config.yaml
spec_augment: false
targets: ["source"]
norm: "groupnorm"
depths: [3, 3, 3]
init: "torch_default"
max_precond_dim: 1024
merge_dims: true
max_steps: 8500
lr_schedule: "step"
warmup_steps: 170
adamw_weight_decay_other_params: 0.01
Rows from block 4, named by matrix and row number. Each number is 128 + 24 x the weight over the matrix's rms, rounded and kept within 0 to 255. All counts start at 0. Numbers have three digits each.
# convs2: project pointwise conv (model.blocks.4.convs.2.weight, 192x768x1, standardized in use), inputs 384-479
convs2.40:159150132142150121153134129089146117084118123128158125109081108120137142141121134174156140127143162096149117155138128110111128124161128122142126134140122132101182135153091130121157144153153137151136139109162102154125138104122074103157104121149128129090116124134137154127145115125186131111
convs2.41:125161091131154118145142141134126115081126137124161129136145180140150111108147129114143172136091163090105107152143122135125111102099117137086103119153099089130136132097119144147116153100121150159118091154129152099101103121118134106131149108144131130190087113108118091147119159128095112113
convs2.42:140150091152131132127144144132132158130119108122125137122113094173141159101105108108120194139123117101125130133138147113136129135098128128162126111126120191171096146108139103169104099113133099159117151124109079153165139141125122096140111134143134117172124105122149143146133133125145150154
convs2.43:090110095134088140116112124132119155156108141191101109118112157100133123137140114112102097103116118127133132137098106120173102138099141125185169107096128094123136118117157130118148124139118174139114105144175113122135162134109133114171099121131152137126132124177118155096125120159112097122
convs2.44:147070121099138094133089112115138110129129135111142142154145117127146108181133180128157111186127162116147117119184155075103137106151102214124111124141128135157133122109084127122173086168171129122197191100165140166121128121108104121114136123103133135219149110120139157092075090142162080104
convs2.45:125118126126109125126117100097122141138150113105104182149113098091151119126131084144125125162149120112111122089152130143112138111121136136131146145140113101119099160112142167122120108119155142170120112122105130142095129168109119134148167126094137128144138159089131155146093147151096109145
convs2.46:149086128113166136135126111123141149136123124117077149131135121136147141169116133161119128148142135164155133098122098127139108130131131120111124177114120107125126142158051121147115166151153162153117080136107073124137108124094086128151104137134116133171179146122122143133112141129140149123
convs2.47:117122105125134128123131137101118136164124109096118150116140120140117163084128119193128138123142131118140112117133124153112124111134135136151174115141121103115170121135140127150131134147127134148132130095103131168116139181130159153127141111114134127082131131112122119138125092153129131130
convs2.48:094142138127101124126137128091105133116140143126089138130149138117147135139114113137127096130118149113100102098138111101125148117091128135143095142092130153118112131124109152120157122149149141121130148090079122125114146136118089128092093118135133130137142152123126099117125125134105126096
convs2.49:152133118143146130127121106125118143156131117142090106134139124110111167132127156108108118166135129099128123126137146122117113121146124114125117113123127128170192104146142156140115121117122126136116158191135136141126077136137114135133058131124111128104105097134116135137121132116119155140
convs2.50:145147138134134187158183140114107111172117119098077172104070164169123129153100073147098136092124098138131133133178165131105100126179181161117103098145120105162123120153078124135136148129113171160141138146127138106148125078130106102132124151132118113180123183096166104125137152137127136130
convs2.51:126100108103102133159112178134153153152130123161125087096143148162123121129119143090142171138099126165104152109093116141127145152128115146141134139122150152156129140158118113117135143145105131148108139177128113067134162101134119102151141123113106133118142125169201108132147111090113128113
convs2.52:135170138124126127119126121107110133125135151107125118134125120155149146156112136118108147121138151157166145130106147106134123129142128136129145171093132108145111127117123118135120156137111155113131085129131116123139137118124130161129107111138117125140130133105124115121142128120140119126
convs2.53:073084169091131097124126080122128125148149114079199112131132112079160134121109150088198085133109134116153185149162113092141081126133168129131144157157132155131135180172178158078145144122114137138160126170116119127139143144136081110163144209102083255090118132108147167107119068127193123113
convs2.54:104134117160149133134120118140141111162125108169069175159101118110135105149088143101131154137141178129141156088159016143082156124110126162158136098071143104105128123082085104064135088114117175113107168138112171156131131124143134187114095096188118112131129153089094126131151113151137136068
convs2.55:138148137141116140130129136131126118130123132094171121135086131113135093107117138145118104142123113144136140173131107130123132136124141138121147159139121113137124122125134138100112112135142143127138096160157131123133121105158132147121151115110138124121120069121132108149112150134128140145
convs2.56:157129135116114110124097134116114097095152116123092088133116095150132167104157137164119089105125109107152116096127089112127168142128137121076127167133094117088105122125111072097117161162121167100104162143118106127104122138125137088123107092131131128114084133158112112147096116068096103138
convs2.57:097125129119126141116123128150138123136117121137102150145119158142117087109103148145162111137137137125153126131128155137147147141130125144124132148117124118117153144147137143146143116154165148147129171124135124129120141178141132115122146127107134123105112134141128136112126155155138130168
convs2.58:123121142141136131114145142170126110132100097135093117106170135114141124146106126094099115149119131155149112124132108150133122123137142116099128142098115141109058104093117127117141152125115134133121048127136155090098097115132133108117147120141162127102094126115128097115129083147100132102
convs2.59:118136125134114146129137141159145143106083173168160120138149142124119134130169118097090078108133124131107095133136092119139135141086122121105156108132140088100079128122170128150120195112131128174108140130167087121145123099137114125151148124165142138133142098107135123128149178139130138146
convs2.60:108131136206104103082112102188181144157106147097066144143140142106123145109096102135150120089112118182170096121132094105164118151126061094132107129114122131168132171117154138110114109158135128166098106113157153176172145124150163221117104045108124094151144101124152113147140088127172102155
convs2.61:134094128144118124137119177125128112176111132154143141140067124146146150203140131126117168154111152109110130136131137121125141129162135141127089127107136134120113159132150113150138126139120114131144134126135121143122130114107170124157145133147130140073119156085105104107123157107069119159
convs2.62:135128149132118133125138128120141156133133124105106113133149140135150102107120130136139138129113073122157129141121146125123138126115135114110148125125143144142184134102095122150073140126111101126125083131178149131137132127117133149140141131128117139075136141123134127130127132141121124152
convs2.63:097094178142186103104149127142109126122102105117119127140147164161118119161126164147105124160129114159123113141113123140136126128086153112122109105139101146178174143133117165102135158083131093144168111130121151153116132106101101112135123152125098113098142121108088187159151101124151146124
convs2.64:113146149163103138108155139160126113139114116137169123122133114152130105131061117106125089144166140116106108082148064159114123139120118147187137197125153112112135151088125122153117160153093117092101153110176120167090119133133132105126118114118128153123111149115135117154096112143115060133
convs2.65:116098095091111156160114088127170104142138112168074179142148126178105154128154107168063109107168181155131119116137113123124132153132115122169081108123167111098128091109161152109141139125154103126168102126192110137096150138110110167111149129143068119139137126131156110124134075122088116141
convs2.66:110154146170189141092108142129173112134118124097118134139155164068110094159198098144161107094126155139146116139121103148115093130153140133161134139128119133129116107136099092114145154119123100143133163096162127144119155153165145154157107130133112151219153098118062098091155175116164132090
convs2.67:128116119123111141103134148136116125113117168137134101123100131122130109105148128131122132133103091096120083061128157114132133137118127126144145105130117128154111116130109134087126131111132135139096129096098143102120109104153168139088099135102143134157125139152129115143108133107070120119
convs2.68:119129122142159150145182171117107132150123151223124107136064132096140146139139091133095142146105135101135116153161093098122106126158138140076095145119151129141117174092110102077123162110144136113123111165209138135134146142195145124148155092134120122134131152107141128097142143101110133160
convs2.69:131128112131134109102197146139110183158118150129141159152109148101110143153142145119131113109122122179128186127133169145103121109128094151163119092147127116144156109136091101141150157067087157099158095151137149093116152170141122147124174134149106131144125112145107185108163112105107145162
convs2.70:152150128145099149139132091164091157108124115168137117112128182122120115082175089098158138133140140095129120109129139137155151166126130130127126148118114139089111143100106120170111206136126122099181119111096190120147128149160151124152112065134115092102161110150079143107128127171101124202
convs2.71:126152168098105122090114138104129090146151149122155125129123143156091146118126145137136102152107109118162154107154149125118106106098124150196128098130110096134111113144168156122145157161142120116155149103060146160109159138143138109108144183127127104130104141112128128138111117140146128115
convs2.72:204119152170097168127196150134160125117165150146163118146098130177100121153178185125132071107043120101159120127140137109161158114125084140105094136152098081082186167111130161120133168145063129146115102097175169067129157131164093161148107105169117090074166187138123134124131133126138072125
convs2.73:128155139136133143109129140109125107112127122080082138134121116108113119123158097167124154126130141120137118123129122146131137121116129143127151129107128099121121130118128126109111113108132133127122107130102126101141143103121148099129105139107120131133127108132139117149140123152114121114
convs2.74:127130139114140116140123113142145116126134117111133134131121139114108136115143154172105116127119142136124127132128133134116135130128125135132097129148149153117130131196177139150120130138131106156142139143135142101109138155172137126156080144119115131096138142137126115125140167140128134129
convs2.75:150076131130138146124121107130123149120141142155133148133173132171124173152156125123093128126147148136102112104061109108139092123132139125121123137120134172102111070129180165098091130114155125125126117145146123146171103163106194067135116094117114113117145134130127119133150107118141149126
convs2.76:110134124160109114144145110115137145145127128115134144086177151139188157156106166116107169147096118126114150118129098111119119122153115132102158134127162173133123110132144120139090137140101112077162163083105104116132159128079162163144152142126096137101096118103144131137141135136094136123
convs2.77:127091120136132138139125129130096124162123102123122096094138141154134095120108124117120122142149137155107123132129167154137114160111125138099123121121103078138106140109106090102129113143095149090099125109131127110124115142117153157069112120148139125167151084112149183118129147095168150126
convs2.78:137134115188133114155078140131198143090174135155151134182101185131105125124104127120083105169106134175116117130081154125151129132130107159112129109126124170111177102121161117134215103119127109141175160124175146110115130134136109133145097116109125166135090130147121151134084153121109169126
convs2.79:106139123136112139139105141128141060124136115135106127117160118101148164140071075120120135111118113131130121129097183146112137138131142130146122127115128115128102106113101117128119119129107126145123174077161118138139131124125068147115082142147130124116174082113156112143119090157155098103
convs2.80:141082144131100151130109128118129158150137081159154129133107140102134141166140177105113138110143139147121133118167129116133094104101152154185123097127134120099108139116105156118175081096128122143109116109130133133126183134175123136123136152111113089139150143096157181164151135142097169147
convs2.81:123110139126112160123117114137120090164146125133121107144149167138104153141105093115134131111132131086126108170134151159125148161143166142125173082119139117112132143129134139106143134116156123145153167072177114133153115111119131127165112153118089121157142148161147099223133096169094164142
convs2.82:149121116117089165121129126105054091117122138122103143101150140142115149126148109117159134139145116115111143117102178112150180139113136151121165128102122097145144141117090128139108138096116163098155078122068123120128150122112103105127066144162134131118134153108084068141125132082178122119
convs2.83:122137136129144120127128157133133116130144134134109064099138119129135141122130081158117145087126141114126107161151132111142149147179127142162133125123140084114138112151100119101114126136099096161094116114142155104142046163132130151097142124150129111106119183124105096094082186097153122147
convs2.84:111128125125140131115126125101111153156127132142130140112135130125145161175162134105155100137120115118125134174125143135125116120140122118135125098134124149119169116118161136135145141127121132141130181113186149115123130150132114151159116138131121131115142155140147118115113136122136121124
convs2.85:151134126106153135149152129134154119110115128118138084129140114098153141090110105157165130112139163130142114194111125146105115156104113099123104118130109146156109144105094149112138115146101137114166116107123131155143142121091114127132126130134135149122089084122115128105099132108125137150
convs2.86:146121146136142116139126154116133143074142117136122121093163166120139129132104125095123086148109121109113099115137097125123121108106124124094096149121106138130149137154147142150164141115146105117134182151123092130127142097151082147134114145133115133159103129105130115138127128140087151085
convs2.87:164125101136101130118125128163116147168145143142078141119100092152114103111128187136118047108111132119140181114106108145149127146133145114159110101099106139120147154127088127185115113129121106095136122120126101088116104110117127136151080133139116134111087112180177156180148123166159175105
convs2.88:124137147114120144123107126155120091114110134094111137153130132147140142132103113102159132136130126159142138167127127108108121138138128129137132142150127120124107124123140158130138129146121145120132099160080139113112132122158147145126098126114126127136159099145123112127125108108143130123
convs2.89:150135121109118143124131118103138118169097123087180178127129126158125142139084119147127150144123137106152127164126086133126105128122114165125107130129108130137099128133187121181132123150121103110165099068116105110114157176171114152158151170145093140124159122125126160100145100130121187114
convs2.90:158079141144092067147118109109093114161089112108102128114059164117111105141133149185138168120122091164111111173060137138077171123161121138122105162169131107091084146128126142176118151158183055184163124162074131134147139100130115119126146073109153176141137133122178160111141136108144118093
convs2.91:096150146099128135125124132107147103079138124110156164178147158107129155142132102107114125131129116166170130134119107140153130145130143128162117126119132111115131126116179156065125116149150103101137125178123149152135123125154092114155086150122097135089114104128104130146147113133087132143
convs2.92:106142118111125118162124150088123121141128134140117155118175134127120081123105115097158178124106082133100119102141116149151151142114136110093126080151150163114129117113191106103163131134118138129137089128088147085129121172138144167156167139153165118090128108153108133104135134123131118136
convs2.93:154182162118120092152095126127145169107114127116143125150114128084146123123159157100114125084143129164135122139173152129130136136076080111089134199135121112146112129117169157158202147125082158108090089219114122070126140098195109100128215089129159111127145143114117146128115106082150136140
convs2.94:113192124159160160149141114146122113092109128099133167110130129160185153121110100107111167197105114094079127156132116101176100165117120143102126104127144085127151097117130150126076141105173131135114142084115164085112083158148107148132138121106150098123088163116176146180114133138168117143
convs2.95:146132094123151139135121170124136133150157128114140096101210189148114138054152101126114132122122107100128082168141135148146130107139113117175123115143125158127125126083118150155108145141128141107140084126108151113133135139109116141119095147114123116119155140185110115100139139105145116166
convs2.96:140148140122131126107130138104118173151111139109126133120103152130139112099172151106155141140143123128156121144139106119123121126117129141126086108103109127132169127154130144110126147127106120148106102132145115139131142115128111144119113133111143121187121113134108123130151156082159140136
convs2.97:161179150208169101136126143099101146143104143126138114097159165141046129097121129071125142134102089113124112141134175135171136099139144107177169102098164170114130077131165131170122106075139103126142133059170158182148131140096184106091091143156132122069116170079084146112086120130189148103
convs2.98:088105094155142138140135121165168132135149146204120141098058104131128132128111128079195097122157123121096094087121155137140136128126121155166106135123099128123089130110135103099128170140139119120115114125048128121128132150095137099139141158151099147155161156143121183135154109141134124144
convs2.99:099143196139099117143149113104097120121153094094123112139111168121123118166068148134136128130119096137136131138143154132130151141124149143111157153126152118144120126151057142135095105147115108104099174138152150137128140104140143151116117115100126120121127144133130136166129150127095104096
convs2.100:160147116160163147122134119104134149134127168129104130149118133161131130176113147129170136151110080148150153123088130110132128097120134111176103154044155165128134123129140160194144122156115172154140108091160103146121117177119119109117130094136158133122125146117122110156129177178115116168
convs2.101:132122124135123150139173131084096156107128126138116122100106110148132147146189122051139119094124162104093143157133183128149137125100164114114102103109110113131137154111147120163091161158152128113106102135107101145090144093077096086150121113124105148079146129148106121098133149147104134101
convs2.102:113181114147122112122136139155138165134125120148116142114161138145112154080130142134134144124147144129144119154155120143151131146118121122115144115128130170098157124116123111087140103134162076130142147146117124107133130096111119119125134162129103114072177126156138125117106131066133111106
convs2.103:129132121173126102131116128147108129133120129142142120120132133158132153138134098102134140111134139115123146167139143120144128179109124113106140144136140159123126130140129102114153133134130132148121166142188100129137151139105163136076159090177136128174101130133137091110126157135133141119
convs2.104:118141128121128129120135132114137111124110121132146148143107145122131112156126126146089139125129142112115112083138114129114125109121128129150124112136131085115182122118145141127129104136125109109121093108100114113122147106109103122114117129115103118085125102119134121125140114108134120121
convs2.105:123127145125091113122170078090129156171103138125073145125093125150085107191117131110063109124144164175157113153125084108137122153155128077114147131127126117119124042083099155156116082119104081155149115157085104156168103115128120108123115081171093060109132144174093142098120142160166074122
convs2.106:069140113121143124097109125131111152128094123145107135119144141084137114197130117099136112113177125108137089074112131120145071096137132109124147133113161164118143145125129139135088121123153154131129155114158127093115122141115104134119079092131098105111120130166110115107099117102147101123
convs2.107:163145156149133133101129138111126129137121139135089155149110119170113138155097116128085146123142114089131148163137156127145119149094124132088139118144092151152064138147164114120141149119143175095138171127125115118130125126125148127141086120143133126106140110146124125144124158144132134136
convs2.108:116134124122109120086103120125139158091154061121138099106053109153101099148090102104158147134085108071116158113125177124101085130140098123133159137115098101144139103131129121088123108123119132127114126117146106112155148080119076114114160140124112089106097141186137061165136144126093120146
convs2.109:109087137106083092137112114126078135102162148115135124125147143124116124136108116086173129146135141121092125081112174093128158114153138108122131145129119186130153174178133156086151170131128126159084114125188052081109127064115151158190159112171136118124080155149091092116083136143152149115
convs2.110:100117134130139123143142131143134137110126145137150141142141112127128117132139126121166139132123110143135135110131135138100136116148133122115120139147125156117179118114133145155140118136124104135130136110163135130114111122113116109135078137136136129109123155119138120127119120132108137119
convs2.111:127181102127120122151139131118133108118124120148132102119138122153118112135100121148104152132129136123130127109131132126111120119144124136125110129135104126107114125154119108097136113129118096145129157102129120138123122111147096120127142123097119126125126151137117124143119153076197130137
convs2.112:130178107128159098135110153150112165118101129054147147138066126113106116113126097144075130136145076095105116112150099145100129185096129138158160139139128099123125133142118136171084112100121113090130125118113104115163165118122134110103164144155139122144140121158151093123144118167080123115
convs2.113:131145138121140101155143139132083181141102075138109130101188125119129126077176172133114134142151165146120161131091108100132133163133126143091157150105107103108114121167054078124111102136105133078089086101083128121134134154129106107142182110092177135098122148152141152098103099102147139114
convs2.114:108105091114129111082145119107123119129116110142132131129150158136121126118159108087140213084104129096156140097149166145091121127149130153103147161134172106127132149191141157149132125115111157122126182141141143145146076149121177145134130133134153111090141137101117111141114159133096117097
convs2.115:133091093124118129123157134148129128121175133149168111145152130095133070147155065175209159123148107168128131085135122119120133106122162127132143120116128163066177175126200113150122136152115156136159145193072146092132187172181109109122081107114101164161130148110130116150165115145088148112
convs2.116:077163106148091105116099130116106133116115154123177141091072088108126127098125126092086167122114137125161108066153098158120134102144137105183118125146107160127124123113110135099113114144136099161099128083146095162137118120134100152126107138130103117135132147127087095104131133109118095115
convs2.117:117176134102130168095176085151093121140132160123093091131187160152145118160154096048098167100121185118116106153110142123121125123165094114136151146164061090138080186126123126127135125192157137085098044133091101098158122094138124186175176122111152089140153134126107114103081143069129052165
convs2.118:136077169109114135126131111195163129141138172159101164152120090128154103150152124132150127132112134187107127097113114111104102122134118106113108046178110129104129116140118120123130114127101091124147128118163130113129095130138145121140075154154129144177101126106117090136139163128121102158
convs2.119:160127113112129126132152110090179132117118160169143157151097082166098097086136119123120085110105097093153095117116115112123108124133128148128193120127096160107122122124159110114124118126116128077102099131164129150200154118149149111143128123131140118137101111162127141140125071201148125137
convs2.120:150112136147121153146126132182137152120112134150133123122126108113132097080127141121079132131117120084093106159130120117125123141097124148142125136141137150117135115148115117142095128132136122138132138155126167141139131119115141143117087118109129141078150120134125107129126116158079126107
convs2.121:118151114131142152154138124125113162156117148109140110112135111127129099116120120100094138134098132138145135122120101142114098137124130145101114120155129140096079111143136149154142101104120092122134142121181115093118121147142126116129149118150113120152134118140130155088146144103121146138
convs2.122:164116134102143139123126112135130159118074119098128145133199138124156152112147124117071140123126118151112102124115090123118123133136127131160176108137133130111148122117104167119145137141121150182119156075119124182137126123104115152132120115124114126138171139129143113148145131127091133147
convs2.123:131110119139134121141134118089123098153144139124190153133089079070134156126117112129122114111101129127149139151123129118140125126120120124063143101152116126149113141098152130113109146101134107061115121184139124081139116104149139129096146118129106117074105120145126117122099126102140145113
convs2.124:060109148087153126131112140147101154118115126103120132148121130146148142131131148101125121097160134083117123097127095123134107147163119115171142149136145154118129145146158172137109102121178123127152148125145158115142137150142096149137160123144153109080107137145136134134111117145136142123
convs2.125:133116121135063160122135072118147136148138088127206122124116132120142142142126146125085090106152143128134119115114137106098133139083118176090134164161118152156082084103157150085117121107133165089086183117110177152157079154147130165120081111148149119097122122065118125114086135061142087099
convs2.126:158143123147132151109154137138098133088129134106081095107144127151103128052113160138215164138110150175120104173128104116088104086143101127135121135106072079141190118121057111129109114095112141105156150099091116089083141154092155085153140126141094106113167158115146112078116130124060146098
convs2.127:152167125125145117129113132126141104155134096144140125121156116135146126123120136148102147117123122162117124125108155118112092114102131140113123114115125117115090131141111095169144128143092115125139132137187188126127145117156139117104168136131107133148095082109081098149132146096117107130
convs2.128:096128150100108127103157137148147085118136122110181092214171112057130167157137134049125089086146131128123113171116175123116141128125138151101079153130095095143126135103127098182116121101111132147151163112099168134146109107116106102130115123132136124215137123150099136130138113129141123108
convs2.129:140111137108130126166126132143156148123128114115167096152066130144145094110087140119100138132124143115135136120147140136108121134132138110100113103141128123151142121117143126130103126147134155139139112125134126191123097128126155165138125158118133136167145157105116103098128117153071111129
convs2.130:132138139117127138111116149110157138117124113123145123098092151150131129134090107101157138088163141154140135160116142104067159109145102136143129110152105080112167117145143131168148148143148157105149142052115156169108119136157124144161202122149116101110140114114073120098140083056133162117
convs2.131:119116140148146145125091107161163127136180116133115100130096171150102116086127124140156141071139101150185119181122166115107107099111130104139107155130107100100119165186118162131095134147126199117120127155147174148134139085114112120139130129140119156128094097146136149136174095117150092109
convs2.132:145120122073162135147112112108117126161081177088129126118125115169120166145087078109173123106113125092133124142123159146149152143117147129184100157168123112124127132132164129110143145098134164169133109148119166153151138147116105081151124143152093135076159136146140125147146155116140154156
convs2.133:129106134118126119092113134105116134133101127143138155120058109133134094136137160094149123100121126173103124102111115110107127156163126123133114104127130141135159119161125124165153129140137096157137135100129119145104127110133130128111136141118147133171147152118123146104132185121100114125
convs2.134:148166125112141118109113114124159166155134135149116146085093156146133154124124213151136131166112146153097126120144153105131119083144107128139140091121080135099142186151107120185099118128121090125145137100123119115100128100099139130102136083136138143155125130109111119131130133066108126108
convs2.135:140096145126127118104129129126131127158098116118115131136099140123095107115170137176186156115139128166135101138112146123108121165125126128112137131140125145113163122123172133097155165138127136143101152173081137127118111100140114119157142119121117114168132095124084137165135125131147113143
convs2.136:144114101161135110164145105140143099134157143178077114109135159092170104099124133105162094111135153101120126160100124125113138121120127103096098102117101102165142098100160141145130099121130149147125129166155165177100115150131159123060160107151122137132144140127137076136121141158103139142
convs2.137:143129156146078114124131135137135102162145179140117190095106136153137137123140111091123098180127124152153160133137086138115130157138148109170116084149140121170148111132142123152108122081111121116138132139135135172116122096145129107089172085131128130139131098114151116208150149116085151133
convs2.138:128112145124114138133115115125141135126134160153150123123136116163122090136160107092152126128135151145139136113132166123112116143089130121119167108133111170126157129121132172171121176140110122084131166131146138120141121090115144127147146117145160135077155128123127136119134148133116106097
convs2.139:084165122142134121130100180152147180158100149176066178108100122154083101102167097111115132150098156121121164123152177157141133166175117131181126156124157177154145136059149085126131130113110128114140089107088175143102095082115056149107137134111131111067113072113143151130180112168115101166
convs2.140:144137140124145115119142110135140118127123149151152152141096143141127107110138104100125126098130174167127120139105160152120111128121136117107152159122138115091142122083129144123110115154088123077112142156161120103140127143105152132126100117101108123161079126157114150146116147108138128164
convs2.141:102115149123132170132109111074168139106114094121146135079169153128129127129119133135177131100165108129130091133137109100160123164086156143158149104143105135133141131131107118135161094141141172108091144097120092112115097133112160135106119133127157150084118119173158167121102127101156161141
convs2.142:111133132153090081125117171135143167114117123144115121079119133091123200056171154114100155145104119118150147136117162145124095083098127124187109178153125194079132110164157113146134128097087129185122132031116140153152078127146253189127117130140105135132149107113081131146135206120084150131
convs2.143:140134141123128124133150104097125146134143127138162128136089141138121116098151121112159120167126096153137135172124105120117130153136130135165131111140127123124182113169102110129151147101117063119128099129132089133127116151127148116124212148107143132140132120112108110122133179138132144148
convs2.144:114108131139119125135110117046130071105139159135104101127109144104141191101117101106128110114127164122099099131124123145126093129153115105117138136114148146123095105107141132144075124136163121133135126135060124124157138154150169114132078101119153128124109145112131111124114116122098115087
convs2.145:190140139139128151154094079072145144175153086178166120173152108094122122116120123119145130109118147140097134144125179109090177128148121085148132081115144174130134134151139091084117127155149127162144121095137154176173127103151113144154149165107144123089154135080154140122101113147131122100
convs2.146:117160139135123129113147150125151087124141139171217143132070158132127080067120165164137189139139132127106130161132104139090127147172142109111139124125120117123167112125150101142175123117157108113124118135132140159128142100136115139127174170120145110144134125103134107122150124149118171126
convs2.147:121133129122132126137112154116135123147125123102081156130078144153122110171127147151151138126100140109127142149120116132109121123154124139135120106111117140106142128142134157061155168117117133134133131131166137115117102119130132131133134141130108131087132172122145107142123136096111133120
convs2.148:167119105110105101099129109146155136148121153128127146117091123163108115106085104116111151129131139076123132166108123132141126120128147100080142202115142097135104133132136106169145129100152115097096141166113122114107148160135135122135148095099116137120124172117124172120096131138141086155
convs2.149:160163127129101144129133118175113134122143144084181121137096107177141111134119165173122111115140122171154133120117105148120115130132106156126096173123117139123169139159145137127158100104115108123156084143168129159113127133139125095120147141117115120113130164098114128114136156180122123160
convs2.150:130114137133125135112151119069111101135138115100080155154200111125107144129106137115142184141140113149151145078103117104119127109108134127123157133122140110144112127115117112144136100116131136108108097107118123139121139162126132126124107152118099124143140133113121101117111099118127138139
convs2.151:092150125156098127138173096132075087138147127186088107116150132132129119140111123123181132136120101129112135129148127136167127112103153098129101181152177117106150155093080151181147169137143124168094112067140145121103080114092150095112115102161124136150145103120165158132121159093137126110
convs2.152:136130134174097121130123138149159113096138148116109126159105134106126098131122132169171145103109145155117102130166173129142120122145155106191110114090128130134150109145096113162147125114142116134123119106127133105122145172168124153116147117149115107072160122109125138146117153107101158124
convs2.153:181126095134122158111096163171108123144166105064145136160169106138120128132169132153076084133118114149127108116134106165161145153147091156139119169114112166141114053109164110123159092101102122132113168191126089123161157136163155097141128140085115121108163116148110115157081115165183101097
convs2.154:107110125154120158131140085148129106140081082110115086125140136124123129075122108117155098138147136115172096114120127149119119111133127120151165123161167170104134112103110123109159119124130097107146109163148110133151121133082164087105039127115111128100096110136112143154136075104122158161
convs2.155:087154095116161120117157143078134118122109092096079096126099157085112149135093160094182081126125123119159094121130117129121121136130114106140164091137138162157163105090097130171111102104148125138145153117093141129175108086113143101110163132120128127139119141155149100138073117158144123118
convs2.156:105125117122110126135111135146110151102146126138075160138170102118147122164156114150074112122127155125084120119124131113140111128113112118141116128144148122124140125113102125135124093129106132129122115128151113112127124123108118122145123140102128128135110113147141106122133141134122111131
convs2.157:110133137111123101125118131089135148095124140067143121127110154116121135082111115129158115127119120150149117132128119120138134158141113126132099158133123114124149120128107121135088151126133117170135057105146163124136132135145081116182118114093136144103165126153155115122130137156126122148
convs2.158:112138129162128114146126128037084109116104074091133124112152154122142101149124120122183111087161103139135039176119133100139126124084128106178161160120054169101112198123122135089151146101095114144174139155139155132088088106110110137141119114077159152107181128157173168171137134132168105125
convs2.159:119125141111090118120110124092143113134121145150143115192165136135120129166114128137140145122140086106115147131115156132138129135128115135151142131121147108133117123088075131129126147125150150074128106134155110127101118121112134137139099137123118116132141114145142116127124098166132125123
convs2.160:131142137147101111089123123105110135120120089154146155157096126145134144083104163125094126131159167107124105135151114145107128109150113146148144117143168190102078127099150090084150124123128062146092061107121125095147146127114154114114152149121122157083110097132104166092131092136148127087
convs2.161:127101119145139117115109112106123177147128124142133130137123162098126108136156165088161117130163156163144114117112145113137135126105129096137136135140099110171149141129110147125175129131117119149104128131128144149145139079129137126132141110121145106142129134105105140159132119143139104126
convs2.162:173139140155122175137128112104139218135130106154165093107151090145110120072193111114107105119147094110165115105132094125137143132135140143118138106126125165140170102154169130153125112162160136139132157139094131171140150073128132119113069184094175142119121128096125144113137141086141111106
convs2.163:122142141156163135146119143195108076079103160067102142129105080131152116073112120181065137140095093073095172065122138123118103113159130091131115116073133110138124148128083115149110086160116132123148153143136138131141111085109151152088177122116097141153153099145163133132143108120124108106
convs2.164:175087141134129111143141125159161134109112119097113150101115107161125072169125124173209105110116136123140133119142094122160141133126143185107140147140142130124160143115153107134154144111151126173115134056103120097117116127117115155129130127091140126109079107126139138138123055137104148113
convs2.165:108116101136123119128102117058130138128155128131125108090170107110142130093132076052046136095151108124129122118148119190147122108107115154120158167158148098120072110104129136125147124133120144147127145138102139083163149116194144134066149115095158121194151091100138124120143085130113194149
convs2.166:128111097122143131128126119083141098135108115091109121149117143099114143186121119128078151117155141144102116138112127162114140127135120140149115131111142103114120154127143134157075158104129116150126100103112130109161127125114098101138091121153158133150112111115112117141144153123140103128
convs2.167:094107099151143119106093160128147120141140078149125129209107110167144154131137111121151104132170096120079118165105198116083171157046167187157117145147141139122081175119114125074127096144170125146077101135100129108124116133142140129147086121060092144142108098147090188153150123162126149084
convs2.168:142113133135130158107109128125170131115063159091103094150154129082121124138133118117153164101154134141129124084152108136148094149143139140104104113135152141122126168157099122106173160113102173173139114168160189161145157150129163108109148152141142084157140153140149098114131114105104160121
convs2.169:123128121108131135137126157095089096153126138081087177144145159135101128140151077163128146131107145099125143171140175127121158090102135137141125160118164131103154130116088170185121130129121143161136157140126136138161123115119118102128106125151121136131108154145161152178145140125118140099
convs2.170:159117127131097102109126128093145074103125121114155130130124147091130145123115104093115150114120082088101128135127106146121131138094129125092124112150133134126143120114104138113098151105151161146127072091139166143116132105133118102133114096112125119190109132108109124135132108142168146110
convs2.171:120112165121113126154130119119146083130152128138115153129151142132117129152141152113112144159124147138102116085137133160096149153106129139148118126124150175119099113136098134131153115110121089081147072137171139155106135161116148133128182122128113145107101134121113130114121134127104143098
convs2.172:108139129165153124181158139087153096126160144147090086136137133147114140110136115124114141102157123110170095135136115145129121131110110136113117122126133097109164110119114085108139083130128125125137163127128130136126122141109139101111092114109102135137151151141126100130162127182141137090
convs2.173:118089118133113101116146152131134120109127137100118067097119131112126132114114129091152101144126100111145121114139101104158118134137121116083145123117132157164115133119093106133135119130152072153148064063083135095122119137148139127132072110116132126127125132120113085153156121122124131130
convs2.174:119179104119146140120119133062140103142142123146167155134147136139129155144126143135076146127152110156126129130121104134119147101113118123127136128096128124125098124137142101090086140125134134094113170087106129159120128124142117130103116133141134109128110113103140168114140113129140148106
convs2.175:137140136116106102122128154132137115101140123119100120162124128144133139116123132080177148119137147190085115159125134138116141136105133117141166125096109183124114131137146138127106130158132167109116147159098129158129111120129172125112098142123115125138147117130159181115097143147100109137
convs2.176:090135096125158104131127148155097155153124134087140102135147072144132142161091093176133135142121146088151143124156165130133113112112118139088138162122109183151143139127171103140185077121162146124127131166118116181151156104132120139133080130119124130121091106130108129136134092133154136111